Weights of a small class-conditioned image diffusion model: widths [48, 96, 192], soap at rate 0.0016.
Rows from block 3 of a small class-conditioned image diffusion model, named by matrix and row number. Rows with one number belong to one channel. Each number is 200 + 20 x the weight over its row's rms, rounded and kept within 0 to 999. All counts start at 0.
After each channel's rows are labels from the 100 images, of 14848 (inputs lightly noised), where the channel reaches its highest value: "responds to" is what is common among them; "patch colour" is the nearest of a few named colours to the mean colour under the peak. Only what is clearly more common there than usual is listed. The data: reaction-diffusion patterns (Gray-Scott). In brackets: how many of the 100.
# convs0: first 3x3 conv (model.enc.1.1.convs.0.weight, 96x96x3x3, each kernel summed), inputs 0-95
# convs1: second 3x3 conv (model.enc.1.1.convs.1.weight, 96x96x3x3, transposed, each kernel summed), outputs 0-95

convs0.87,195,202,197,226,179,209,204,186,187,199,200,215,195,140,197,219,207,216,206,205,249,202,207,234,208,224,202,168,188,205,206,180,236,238,198,213,191,207,188,211,218,168,214,205,186,196,208,228,174,184,177,190,201,208,211,198,191,183,201,206,173,198,224,177,189,159,152,208,188,186,196,193,180,217,216,191,214,168,180,209,209,173,165,239,188,211,191,144,184,187,224,191,174,213,199,187
convs1.87,205,197,180,169,247,204,239,231,220,193,203,204,194,199,212,190,211,195,219,163,177,199,191,220,196,217,175,219,217,216,185,243,234,188,186,195,226,182,200,185,185,158,212,220,222,214,187,236,258,186,168,213,192,196,217,180,175,213,202,187,207,177,174,179,195,186,209,192,198,218,202,217,202,190,204,221,210,202,207,175,218,195,193,197,245,189,197,182,221,187,177,188,234,218,218,228
responds to: dark (70)
patch colour: black (71)

convs0.29,193,227,182,202,203,212,216,179,180,190,211,220,214,229,216,181,201,210,192,221,183,200,204,195,234,196,232,197,211,233,204,210,206,190,229,217,160,213,163,212,157,193,200,208,177,172,195,227,224,202,200,202,200,190,216,196,164,193,177,196,215,217,215,201,207,198,193,220,201,213,199,226,256,188,228,186,183,223,180,229,216,220,182,240,187,204,199,212,179,213,180,169,195,170,156,157
convs1.29,200,182,186,169,208,224,190,206,194,218,183,184,221,158,179,210,199,196,187,165,210,214,219,246,167,192,193,218,216,170,189,219,234,166,180,212,200,185,211,205,181,188,206,210,224,195,216,234,249,190,204,198,209,176,223,212,227,206,200,205,205,189,215,179,197,181,176,162,213,198,227,207,160,185,186,202,219,214,247,205,257,196,215,174,198,202,203,213,184,214,205,206,192,189,214,176
responds to: cool (52)
patch colour: black (45); green (25)

convs0.42,184,199,181,202,188,245,205,189,213,210,233,186,206,191,189,224,174,194,172,205,216,205,167,220,216,196,197,183,174,196,176,215,188,230,174,160,182,200,219,231,199,199,205,186,220,198,184,195,204,193,188,247,220,227,157,245,235,197,182,221,222,200,186,217,179,187,168,199,180,222,202,224,208,208,204,217,211,184,168,189,150,192,171,211,222,175,207,200,223,189,201,176,216,183,199,200
convs1.42,221,211,245,219,196,207,189,219,194,193,142,204,202,205,177,194,220,201,169,178,204,196,231,165,229,201,191,212,210,189,203,197,204,166,171,211,229,193,198,144,206,236,228,211,189,219,197,213,236,230,200,179,214,218,215,202,192,200,193,218,212,205,239,173,195,195,207,172,213,198,206,207,186,176,187,193,196,222,190,217,225,204,215,203,203,221,221,199,155,203,183,219,186,230,208,160
responds to: grey (35); feed 0.078 kill 0.061 (26)
patch colour: black (48)

convs0.75,217,205,175,182,246,178,182,205,177,206,186,185,185,199,222,214,216,163,236,200,164,208,232,199,189,216,199,206,197,232,193,177,183,180,215,207,205,181,211,194,210,221,193,200,179,215,223,232,228,222,181,199,192,201,240,205,196,225,212,167,198,166,159,220,222,231,193,204,202,226,161,190,216,212,191,196,203,211,196,229,217,238,173,203,208,229,195,214,200,198,195,208,170,169,173,224
convs1.75,205,228,212,177,200,212,190,187,183,177,217,211,209,185,202,214,230,178,196,154,224,187,208,194,192,224,202,198,204,187,191,214,219,158,216,226,172,175,211,185,198,187,180,216,234,208,201,177,241,190,166,183,212,182,192,200,215,210,222,181,212,211,205,166,218,197,165,209,178,220,215,189,181,236,256,172,226,206,211,165,183,193,206,230,192,232,185,196,214,174,218,201,216,214,188,171
responds to: grey (60)
patch colour: black (52)

convs0.88,217,184,209,209,178,186,202,212,199,195,225,206,185,192,205,176,190,207,201,192,243,235,200,186,197,183,215,157,178,215,177,206,206,219,189,189,200,208,197,215,253,193,198,174,211,182,195,170,183,189,232,227,214,184,181,182,210,205,118,223,198,219,198,232,162,196,217,206,222,197,190,176,192,188,188,230,203,199,215,224,234,190,176,205,209,237,219,212,210,204,183,178,194,184,213,210
convs1.88,202,162,195,202,218,198,235,210,223,206,196,185,216,192,192,206,171,207,234,221,205,206,225,210,167,210,183,214,195,221,197,196,208,216,206,166,158,170,211,234,182,190,237,214,188,189,192,213,204,184,194,217,204,228,210,212,168,205,210,220,160,146,213,213,194,163,199,191,211,205,179,199,199,180,166,167,199,215,227,208,236,234,187,186,191,202,155,215,221,179,192,191,206,193,191,219
responds to: dark (43)
patch colour: black (67)

convs0.56,189,177,224,231,198,186,221,203,235,199,211,208,181,203,168,174,197,173,216,176,188,252,210,181,188,179,179,180,198,213,200,208,210,240,166,118,190,217,200,219,193,209,174,182,217,165,198,198,176,190,183,208,193,182,209,181,213,195,188,196,197,177,186,208,183,196,205,213,233,188,217,202,198,192,215,187,211,208,207,218,176,188,188,143,207,177,208,203,181,205,213,209,196,201,220,175
convs1.56,182,205,216,222,176,243,203,222,203,196,180,238,193,180,204,201,194,199,165,198,233,165,184,221,183,192,204,187,200,216,209,203,200,204,189,208,227,217,218,236,207,195,186,166,253,179,185,193,205,209,189,163,210,209,209,225,185,189,211,237,201,185,197,177,177,218,212,222,224,168,209,216,207,179,203,188,193,200,230,203,258,232,191,202,227,226,235,176,193,192,186,168,201,194,206,204
responds to: pastel (49); grey (33)
patch colour: grey (68)

convs0.43,193,195,227,162,208,226,244,196,179,169,184,197,188,225,221,215,242,240,187,219,185,185,187,231,221,184,215,169,221,192,199,205,216,172,210,213,174,187,189,165,176,202,211,206,194,197,194,189,174,214,177,178,165,193,174,201,183,208,205,190,205,173,200,229,216,173,169,225,204,185,199,182,233,185,237,205,211,215,175,157,167,200,217,209,202,219,188,207,215,209,188,202,232,200,210,203
convs1.43,211,197,195,193,183,170,203,196,216,216,240,204,205,234,249,216,220,180,174,164,175,171,174,171,214,191,230,240,208,197,177,191,174,220,244,187,203,197,200,210,196,186,177,206,204,228,202,155,212,209,185,222,207,230,181,182,208,181,173,196,229,216,202,205,200,182,200,189,186,193,163,191,190,201,189,190,182,203,204,225,167,232,187,218,203,187,172,225,203,200,216,222,212,205,172,225
responds to: grey (69); feed 0.078 kill 0.061 (34)
patch colour: grey (46)

convs0.71,203,221,207,202,195,180,236,186,191,225,192,196,214,161,209,207,207,181,184,214,211,206,177,195,228,208,234,176,204,191,227,218,185,209,206,202,221,219,210,229,219,185,172,202,187,173,215,187,195,181,169,221,226,204,190,183,200,214,167,246,208,204,203,178,170,188,194,218,202,201,200,178,141,189,232,195,195,187,164,231,203,171,155,188,211,188,181,202,185,174,218,174,205,224,232,213
convs1.71,213,183,181,207,245,196,197,217,190,212,205,176,164,213,195,221,183,206,140,225,191,173,175,171,208,214,218,203,194,184,219,185,176,232,213,202,209,228,168,171,222,210,202,201,197,191,206,223,200,194,213,179,171,180,218,216,209,183,173,220,214,214,199,193,171,174,203,210,223,219,200,221,174,193,182,222,179,222,181,165,210,194,191,187,219,202,234,211,210,143,192,201,174,189,207,176
responds to: grey (82); embossed (72)
patch colour: grey (47)

convs0.67,165,197,209,203,162,224,221,172,220,198,177,197,211,164,200,189,191,183,199,185,245,220,175,198,237,212,180,175,189,207,198,200,206,238,181,177,188,197,184,193,171,196,216,201,190,214,243,216,209,192,199,190,210,185,208,178,186,200,203,212,223,191,185,199,201,169,195,205,200,170,173,197,153,213,251,187,221,199,197,196,239,227,190,228,182,201,184,177,213,148,206,220,197,188,195,177
convs1.67,193,179,187,189,243,199,202,231,226,198,226,176,168,182,201,235,203,206,189,206,176,184,178,233,190,212,201,208,205,172,208,190,229,186,195,197,197,177,187,188,185,180,186,235,204,221,190,192,234,205,200,211,195,167,189,224,186,200,195,177,176,192,186,183,190,172,180,206,227,235,236,235,186,202,182,162,165,234,214,179,212,181,194,229,196,199,177,188,185,171,193,161,178,229,190,200
responds to: warm (33)
patch colour: brown (63)

convs0.78,204,209,196,212,175,213,199,220,227,224,229,211,233,198,202,155,188,209,201,203,211,194,230,202,187,205,194,222,201,189,189,186,185,248,205,206,225,228,163,209,185,127,185,196,248,213,194,224,195,193,197,169,195,202,221,207,210,230,223,191,199,193,210,189,203,162,199,204,185,186,254,186,185,178,201,225,201,187,176,191,175,180,193,180,201,189,209,184,189,185,214,211,170,205,178,195
convs1.78,199,204,184,222,236,188,199,223,181,173,222,200,216,236,179,217,198,207,146,192,211,203,220,186,196,163,202,177,205,187,220,221,176,218,234,180,182,200,211,193,182,204,203,178,165,227,213,166,208,224,194,232,202,221,196,185,206,204,182,240,167,192,215,162,180,224,210,207,165,198,180,207,173,175,182,186,194,234,189,203,204,167,203,212,167,201,198,242,185,195,199,208,199,188,194,189
responds to: embossed (99); warm (39)
patch colour: black (77)

convs0.14,251,216,211,206,222,178,218,204,203,205,240,200,195,218,202,186,191,209,225,207,189,176,205,207,186,203,205,210,223,213,223,227,202,148,239,207,178,195,180,208,203,191,165,196,175,195,199,211,190,201,209,160,175,194,204,200,195,173,222,198,220,243,192,205,215,235,253,210,207,213,194,214,228,216,203,229,180,190,234,204,190,218,231,184,185,227,237,205,201,213,191,229,196,180,191,224
convs1.14,210,218,175,236,165,182,219,189,222,204,219,199,188,237,199,182,180,192,219,223,196,222,195,183,207,193,209,190,187,203,191,169,173,239,209,192,190,240,193,249,214,221,187,194,183,189,195,199,159,196,214,202,184,230,178,183,201,210,204,197,191,203,199,231,224,236,232,200,198,159,195,180,231,223,206,216,204,172,194,240,163,221,187,187,218,191,181,217,199,228,208,179,221,186,186,216
responds to: vivid (92); feed 0.078 kill 0.061 (31)
patch colour: green (41); cyan (38)

convs0.23,164,168,208,209,234,196,175,207,189,228,200,205,165,188,227,191,175,187,212,181,173,266,229,213,184,199,195,177,211,202,205,201,167,254,172,171,192,204,215,169,155,192,157,197,184,201,156,191,214,205,202,186,208,190,223,205,179,190,203,198,201,210,166,218,188,212,202,223,185,182,195,206,202,220,213,204,186,184,228,216,188,193,213,198,190,211,201,202,192,191,212,227,197,187,209,171
convs1.23,173,204,250,180,200,214,187,201,168,157,181,182,174,191,196,206,251,223,180,199,247,192,179,180,191,228,183,188,188,172,192,210,203,188,176,186,213,177,197,175,197,195,231,188,231,219,179,199,206,213,186,176,205,195,175,175,176,182,211,231,226,207,225,198,201,180,207,196,205,219,188,194,191,199,198,193,204,238,177,183,231,182,208,228,195,200,212,183,220,160,203,200,183,239,201,184
responds to: embossed (66); feed 0.018 kill 0.051 (28)
patch colour: grey (45)

convs0.6,203,182,218,225,203,219,210,202,183,212,193,151,196,203,197,187,179,196,203,201,205,196,227,197,233,218,198,214,220,190,171,192,207,210,207,217,169,204,174,171,194,194,209,219,243,193,174,227,184,190,192,163,218,225,224,223,196,198,210,168,160,226,208,183,217,183,195,198,196,176,214,204,189,182,226,195,177,221,182,220,161,191,172,238,187,200,240,164,203,246,210,184,200,187,200,168
convs1.6,197,207,180,205,230,169,197,181,213,185,196,200,194,197,204,212,203,189,209,223,226,207,217,228,227,184,205,189,188,228,201,227,152,202,224,205,207,189,214,183,190,239,203,173,187,165,205,173,183,228,203,206,162,219,209,212,236,178,206,222,190,224,166,212,230,211,215,202,198,179,154,206,197,197,176,210,234,187,175,237,159,173,192,164,200,179,204,218,196,184,176,186,215,212,197,179
responds to: embossed (71); vivid (46); warm (39)
patch colour: red (35)

convs0.28,185,197,192,163,225,177,170,211,171,187,204,217,174,199,207,185,182,206,175,194,201,184,197,205,205,193,203,181,212,229,189,163,175,194,214,238,236,182,214,204,218,223,231,204,196,210,191,199,221,191,235,194,193,190,191,213,212,187,178,216,211,172,210,203,186,245,169,195,195,169,188,208,193,183,209,218,218,203,200,210,212,227,179,207,190,162,191,187,174,203,168,157,151,162,161,196
convs1.28,212,216,233,212,198,197,194,173,108,195,212,217,196,220,163,216,205,224,221,211,210,196,200,216,204,181,210,161,190,185,195,230,199,225,217,208,184,213,220,210,198,193,177,197,215,196,197,200,179,197,173,196,180,172,171,177,184,180,227,207,187,217,195,185,210,217,208,223,192,197,204,178,200,229,232,172,202,196,208,216,166,187,240,200,190,223,214,181,161,188,226,195,193,184,209,182
responds to: embossed (76); feed 0.018 kill 0.051 (39); grey (37); palette: pastel (36)
patch colour: grey (53)

convs0.55,224,222,174,184,165,201,219,191,185,214,176,196,215,186,158,202,190,200,176,191,207,170,229,219,233,190,189,200,165,207,199,193,228,205,173,172,214,209,173,193,200,212,180,193,216,199,229,187,217,181,197,188,173,213,230,245,196,182,178,203,234,168,235,174,188,184,199,187,209,201,228,199,203,197,196,175,219,212,160,198,181,229,189,227,204,163,204,223,184,201,171,173,193,184,181,219
convs1.55,209,208,187,181,203,172,207,208,164,189,203,219,156,164,208,178,205,194,236,208,204,220,167,174,172,200,210,164,234,196,213,244,190,183,225,198,199,207,217,206,208,199,170,194,187,183,219,187,190,190,169,218,217,233,197,223,213,187,198,202,189,226,155,225,216,181,222,154,224,214,193,187,211,209,192,190,207,220,187,193,183,190,185,201,191,239,182,205,232,201,202,232,210,183,230,180
responds to: stretched (100); embossed (96)
patch colour: brown (73)

convs0.74,195,203,206,216,183,151,249,175,185,167,194,186,198,204,212,201,234,176,189,189,163,188,181,212,221,189,232,207,192,240,206,181,197,175,206,180,219,200,211,201,212,221,232,196,195,212,192,220,177,194,176,189,200,207,163,204,229,223,228,219,182,228,200,195,212,202,219,200,210,173,178,200,218,171,203,213,205,218,198,187,201,235,213,201,225,200,220,188,213,166,159,212,195,229,248,184
convs1.74,201,177,169,201,202,191,226,181,193,231,166,193,214,185,213,209,201,199,193,207,212,213,213,242,197,199,211,232,163,188,189,203,211,204,191,161,237,181,184,209,201,195,202,215,211,184,191,193,225,166,187,218,200,154,229,221,178,221,169,192,212,170,185,189,196,202,219,204,178,208,174,185,188,203,170,221,235,217,220,246,184,219,219,201,164,203,180,191,203,214,226,222,198,173,246,203
responds to: embossed (100); feed 0.062 kill 0.061 (26); feed 0.018 kill 0.051 (25)
patch colour: brown (76)

convs0.31,225,179,216,216,196,203,200,195,158,183,248,169,192,161,205,171,211,204,215,206,206,208,204,212,212,231,200,185,195,200,200,157,193,238,229,179,195,229,183,185,212,173,193,225,209,173,171,187,182,190,189,186,198,209,183,190,159,204,171,181,186,219,203,191,210,170,193,215,195,186,200,205,178,192,226,193,198,189,229,204,209,187,210,218,208,228,210,144,216,220,210,228,165,226,190,173
convs1.31,186,164,161,204,224,170,225,215,198,188,159,193,212,139,175,182,173,234,189,218,221,201,195,214,187,157,197,202,217,201,178,217,210,207,207,182,182,182,211,212,233,205,219,202,191,185,222,192,230,196,187,197,206,203,206,226,214,182,158,206,188,188,204,220,157,214,181,210,228,225,219,177,195,209,192,236,217,212,226,204,194,195,171,186,189,184,189,234,197,203,224,193,210,196,175,197
responds to: dark (69)
patch colour: black (73)

convs0.76,153,199,208,196,207,211,170,223,207,162,186,208,198,238,215,209,192,191,208,213,223,201,190,241,174,196,228,164,184,193,189,208,203,185,229,156,207,177,199,206,217,208,220,207,168,221,214,230,223,231,165,204,201,213,185,175,199,177,221,184,211,202,170,234,246,222,203,208,186,196,191,202,232,214,205,199,202,188,199,167,199,205,197,225,205,209,192,206,204,169,187,231,246,194,207,214
convs1.76,203,207,183,202,208,201,197,223,214,208,198,220,246,162,171,179,200,173,194,198,169,223,221,183,218,194,213,212,183,190,205,187,195,209,162,199,179,202,215,249,227,203,208,178,220,207,210,233,163,200,204,190,212,198,183,205,168,192,179,204,208,183,214,189,220,225,203,170,217,203,228,197,214,218,203,219,225,193,194,254,236,186,221,178,215,237,216,197,193,239,203,185,178,182,196,240
responds to: dark (35)
patch colour: black (65)

convs0.26,188,175,229,239,230,207,183,222,197,212,211,204,154,172,178,164,159,197,198,160,209,187,200,185,162,197,214,151,199,210,168,187,194,227,214,175,178,217,191,216,217,165,186,182,207,171,181,191,191,189,191,224,219,223,228,200,185,195,187,225,191,197,190,247,178,188,197,215,209,194,209,198,212,238,209,211,202,219,227,213,216,181,186,203,195,208,200,202,181,208,224,204,201,180,195,169
convs1.26,217,234,223,173,180,199,207,186,195,192,208,203,206,181,206,195,201,200,202,176,181,208,171,165,254,213,203,207,219,198,202,213,225,250,216,204,178,198,203,233,187,232,180,191,188,214,201,207,194,204,200,226,231,208,220,178,216,238,191,172,205,211,202,192,177,242,223,183,189,178,200,181,220,232,242,217,187,212,190,222,172,182,230,214,234,216,185,196,214,198,234,212,206,226,175,207
responds to: dark (36)
patch colour: black (60)

convs0.19,217,185,184,211,246,226,211,201,189,169,203,202,201,170,202,210,206,211,244,170,181,232,207,194,167,210,172,203,209,216,177,201,189,241,169,202,178,177,229,200,179,182,214,203,219,203,158,181,225,231,194,194,188,178,159,209,189,204,215,195,186,205,191,218,226,193,224,213,206,173,193,173,201,179,193,182,218,202,233,158,186,194,217,201,188,181,214,215,223,206,186,224,184,188,186,158
convs1.19,184,198,217,211,186,167,199,197,207,225,172,212,225,232,227,207,196,173,166,196,218,232,211,228,222,202,191,191,202,198,168,213,217,173,186,195,210,195,183,171,193,230,217,219,208,217,189,193,255,172,201,166,202,197,194,237,222,205,228,238,217,209,200,182,195,194,179,202,217,206,187,235,140,186,185,222,197,189,181,193,219,170,197,202,168,200,203,225,196,196,194,164,208,208,212,188
responds to: vivid (73)
patch colour: green (31)

convs0.89,190,238,164,182,233,209,216,175,209,232,195,187,237,197,224,199,219,224,202,218,214,195,211,219,201,216,225,166,205,216,227,197,265,222,184,171,196,177,193,187,181,186,201,203,163,195,212,223,208,227,219,172,236,187,193,201,188,174,187,172,244,199,185,183,212,191,175,178,228,198,206,182,203,195,167,177,198,206,197,176,178,197,197,222,206,205,194,192,181,172,202,195,219,196,184,221
convs1.89,201,204,198,250,211,224,200,203,178,186,210,199,191,224,216,189,196,215,200,219,228,213,209,198,189,229,221,205,205,179,223,190,204,176,242,179,213,208,204,212,216,201,206,190,168,198,170,187,154,242,169,239,209,216,228,188,199,214,198,200,207,234,211,188,226,192,201,199,198,201,185,154,228,215,188,217,219,203,201,224,163,252,204,214,215,216,148,186,198,183,208,213,211,183,200,214
responds to: grey (98)
patch colour: brown (65)

convs0.62,216,209,202,201,139,192,217,214,201,198,179,231,199,180,182,224,171,218,154,181,196,209,206,185,229,191,143,210,190,212,218,175,209,183,185,187,214,244,191,182,220,215,173,211,216,212,224,226,220,190,229,199,181,211,202,206,178,232,202,194,193,192,230,197,213,214,215,196,193,192,221,207,219,214,171,190,193,202,209,191,179,214,201,184,193,171,146,193,192,189,191,200,155,210,176,193
convs1.62,210,198,203,195,173,204,178,220,200,222,193,184,202,265,173,183,166,228,200,200,161,216,179,195,172,198,203,191,200,174,178,181,204,204,198,211,204,263,180,225,193,198,199,167,218,208,192,215,205,214,217,216,193,233,174,190,187,253,200,199,199,221,218,190,215,217,201,180,151,162,202,175,193,198,189,203,196,208,192,225,227,219,207,190,210,201,209,231,190,200,219,190,198,230,197,182
responds to: embossed (100); warm (73)
patch colour: black (63)

convs0.51,185,202,204,187,148,168,198,207,186,216,182,198,224,194,232,201,202,225,178,209,228,215,220,238,230,174,233,174,189,225,192,230,204,237,223,217,198,212,217,209,226,189,204,161,209,218,223,191,190,175,190,208,201,183,187,190,184,191,154,202,204,199,203,164,186,182,205,174,197,180,182,190,164,193,203,182,179,201,212,185,201,147,173,200,192,195,194,185,201,185,205,176,154,196,202,198
convs1.51,192,182,179,215,174,196,220,188,220,228,208,195,148,230,194,192,198,182,212,202,202,193,195,221,220,216,189,200,197,189,199,180,202,181,198,191,246,203,160,169,226,184,180,206,192,216,185,181,171,200,222,181,176,229,190,202,176,225,224,212,199,209,197,228,201,167,196,204,211,193,195,220,214,211,165,176,193,175,183,180,223,252,169,217,192,209,199,193,235,201,147,196,212,199,221,175
responds to: grey (65)
patch colour: grey (65)

convs0.69,215,182,238,188,191,196,212,170,181,212,214,213,162,170,203,217,205,191,201,190,239,216,171,228,210,209,214,192,193,206,182,218,196,225,211,162,201,233,229,196,232,225,178,208,174,225,214,183,192,195,181,181,186,195,243,214,206,219,184,195,183,197,165,205,182,198,177,196,193,202,152,165,202,173,241,182,218,214,227,179,234,222,201,179,218,207,193,175,189,184,197,192,203,202,195,171
convs1.69,192,191,208,170,239,210,198,178,174,211,184,187,200,193,203,210,230,217,175,192,213,182,214,218,214,173,196,213,198,197,213,207,188,182,189,204,181,173,154,162,176,165,198,210,210,187,194,190,222,195,204,210,186,186,193,180,195,161,193,220,196,219,202,164,191,170,185,207,213,188,199,255,179,197,160,187,214,183,192,146,210,193,190,242,166,215,203,205,213,167,177,196,168,211,202,197
responds to: warm (33)
patch colour: red (28)

convs0.80,166,221,219,196,174,189,188,215,191,188,158,219,182,204,196,199,191,188,179,201,237,225,212,193,210,196,199,194,204,218,199,209,202,212,202,183,207,203,193,211,225,225,206,195,212,210,205,193,161,162,219,228,179,187,176,193,170,183,128,196,206,189,210,199,178,223,196,200,200,178,178,179,199,189,196,187,203,199,222,185,198,209,127,204,209,210,186,222,200,203,179,175,181,162,216,156
convs1.80,215,226,200,237,197,169,216,188,212,163,218,238,165,233,185,222,215,229,223,237,194,216,216,188,219,198,202,177,188,180,181,197,154,217,225,187,178,205,227,204,219,183,191,183,190,180,210,192,190,208,192,199,198,241,163,237,217,194,196,227,171,197,195,203,210,207,204,230,199,209,159,202,200,209,171,228,193,165,189,213,183,207,211,198,203,180,192,208,200,221,174,190,210,194,166,177
responds to: dark (51)
patch colour: black (84)

convs0.1,192,215,182,221,164,204,229,204,264,195,202,223,201,177,200,218,220,181,208,199,226,215,193,176,194,206,171,197,167,197,193,181,187,204,228,189,248,178,212,224,219,216,175,225,197,182,220,212,192,208,201,223,204,176,203,191,198,225,203,206,213,204,192,200,203,202,204,187,205,217,208,202,143,212,191,201,202,187,173,167,202,217,185,173,208,158,131,198,194,180,188,192,182,201,184,183
convs1.1,196,222,185,178,236,186,219,188,213,200,215,203,197,187,222,204,233,177,212,188,246,203,220,231,216,206,186,223,207,205,212,238,167,188,234,233,183,165,218,181,222,208,207,220,185,172,201,158,220,226,228,189,160,216,212,215,202,178,198,220,205,217,176,187,230,156,197,203,205,180,180,235,201,197,191,176,205,185,202,210,197,186,195,207,194,211,204,193,212,224,154,186,222,211,221,195
responds to: embossed (100); cool (70)
patch colour: black (96)

convs0.35,213,227,170,145,194,187,187,199,181,218,184,212,196,209,208,204,218,194,211,189,220,216,205,209,193,198,197,194,194,194,195,197,203,190,149,206,230,172,222,189,215,234,208,180,189,207,209,186,184,187,182,224,191,176,216,190,215,197,220,215,196,155,190,202,206,239,212,204,193,215,189,199,190,221,169,222,226,173,196,181,215,199,244,188,221,217,205,217,191,141,177,174,218,195,211,256
convs1.35,189,205,192,216,211,195,184,193,219,201,229,203,212,188,198,173,199,260,176,239,214,191,189,187,206,179,213,164,192,202,216,193,169,214,213,147,152,217,199,215,194,208,222,139,202,211,200,199,199,217,200,188,197,233,194,204,232,215,177,200,177,214,215,218,199,233,219,196,193,196,182,200,190,184,189,177,188,227,199,212,190,177,191,205,202,161,227,219,192,202,226,229,183,207,161,206
responds to: vivid (57)
patch colour: green (50)

convs0.40,204,184,210,189,206,217,211,185,181,177,191,190,222,218,212,202,194,181,172,200,170,200,220,219,230,200,236,203,220,139,190,214,201,202,229,206,238,191,166,199,183,198,217,224,217,239,194,226,215,204,192,210,208,196,158,200,181,188,197,138,189,192,205,185,183,199,193,186,202,173,174,201,212,182,212,207,230,186,229,195,147,188,219,217,212,217,209,186,203,177,182,195,215,213,208,164
convs1.40,206,221,204,179,180,205,233,195,223,204,229,221,226,207,214,216,213,194,198,212,199,177,178,184,214,231,152,199,187,237,219,199,167,257,239,199,181,221,214,179,237,176,187,201,213,204,187,203,163,209,194,201,209,192,163,192,195,195,167,231,217,190,179,220,188,191,221,206,205,226,192,180,209,214,229,197,180,217,178,171,204,231,198,224,221,191,188,184,211,201,202,172,176,183,206,179
responds to: warm (51)
patch colour: red (41)

convs0.92,190,216,191,200,176,191,196,220,182,193,203,205,196,194,228,183,192,209,164,251,220,227,197,234,193,161,204,179,141,239,225,206,219,219,198,205,211,183,198,208,218,203,192,203,203,164,203,170,218,193,198,228,223,209,178,206,223,197,174,196,216,226,213,180,138,192,208,181,185,210,186,227,183,205,214,164,194,164,188,193,202,201,175,229,195,175,185,188,207,178,198,201,205,188,204,184
convs1.92,196,199,188,175,239,223,199,189,226,219,184,220,235,208,158,173,206,185,214,201,212,238,228,198,232,180,186,186,236,206,180,185,191,147,173,192,171,185,211,183,217,214,206,162,202,221,207,225,217,189,197,193,202,209,194,219,198,192,171,233,178,209,189,201,205,216,207,211,191,228,202,216,169,153,201,201,211,206,191,231,179,157,204,197,194,213,224,180,172,199,202,189,176,216,198,183
responds to: grey (38); dark (35)
patch colour: brown (63)

convs0.60,222,202,187,218,147,181,203,190,198,221,197,201,182,173,190,227,184,222,195,229,210,204,216,203,197,218,205,197,182,191,216,171,175,206,210,193,219,186,163,218,197,147,190,192,216,204,203,221,239,170,214,208,184,217,194,187,198,225,196,244,207,216,218,224,196,180,216,221,205,191,198,217,182,241,217,206,196,173,177,215,206,188,178,226,197,207,208,147,196,159,196,222,197,210,189,157
convs1.60,189,214,209,189,203,227,171,197,206,179,202,220,206,177,197,220,219,175,165,176,234,180,218,198,229,210,179,188,238,226,232,236,211,201,217,197,221,176,209,179,184,210,196,219,199,200,198,224,195,162,187,223,185,200,194,187,191,203,199,247,177,205,191,162,206,213,191,191,173,201,195,210,166,187,188,197,192,202,197,166,228,205,222,183,215,176,219,179,244,188,181,195,219,245,240,196
responds to: warm (86); embossed (86)
patch colour: brown (69)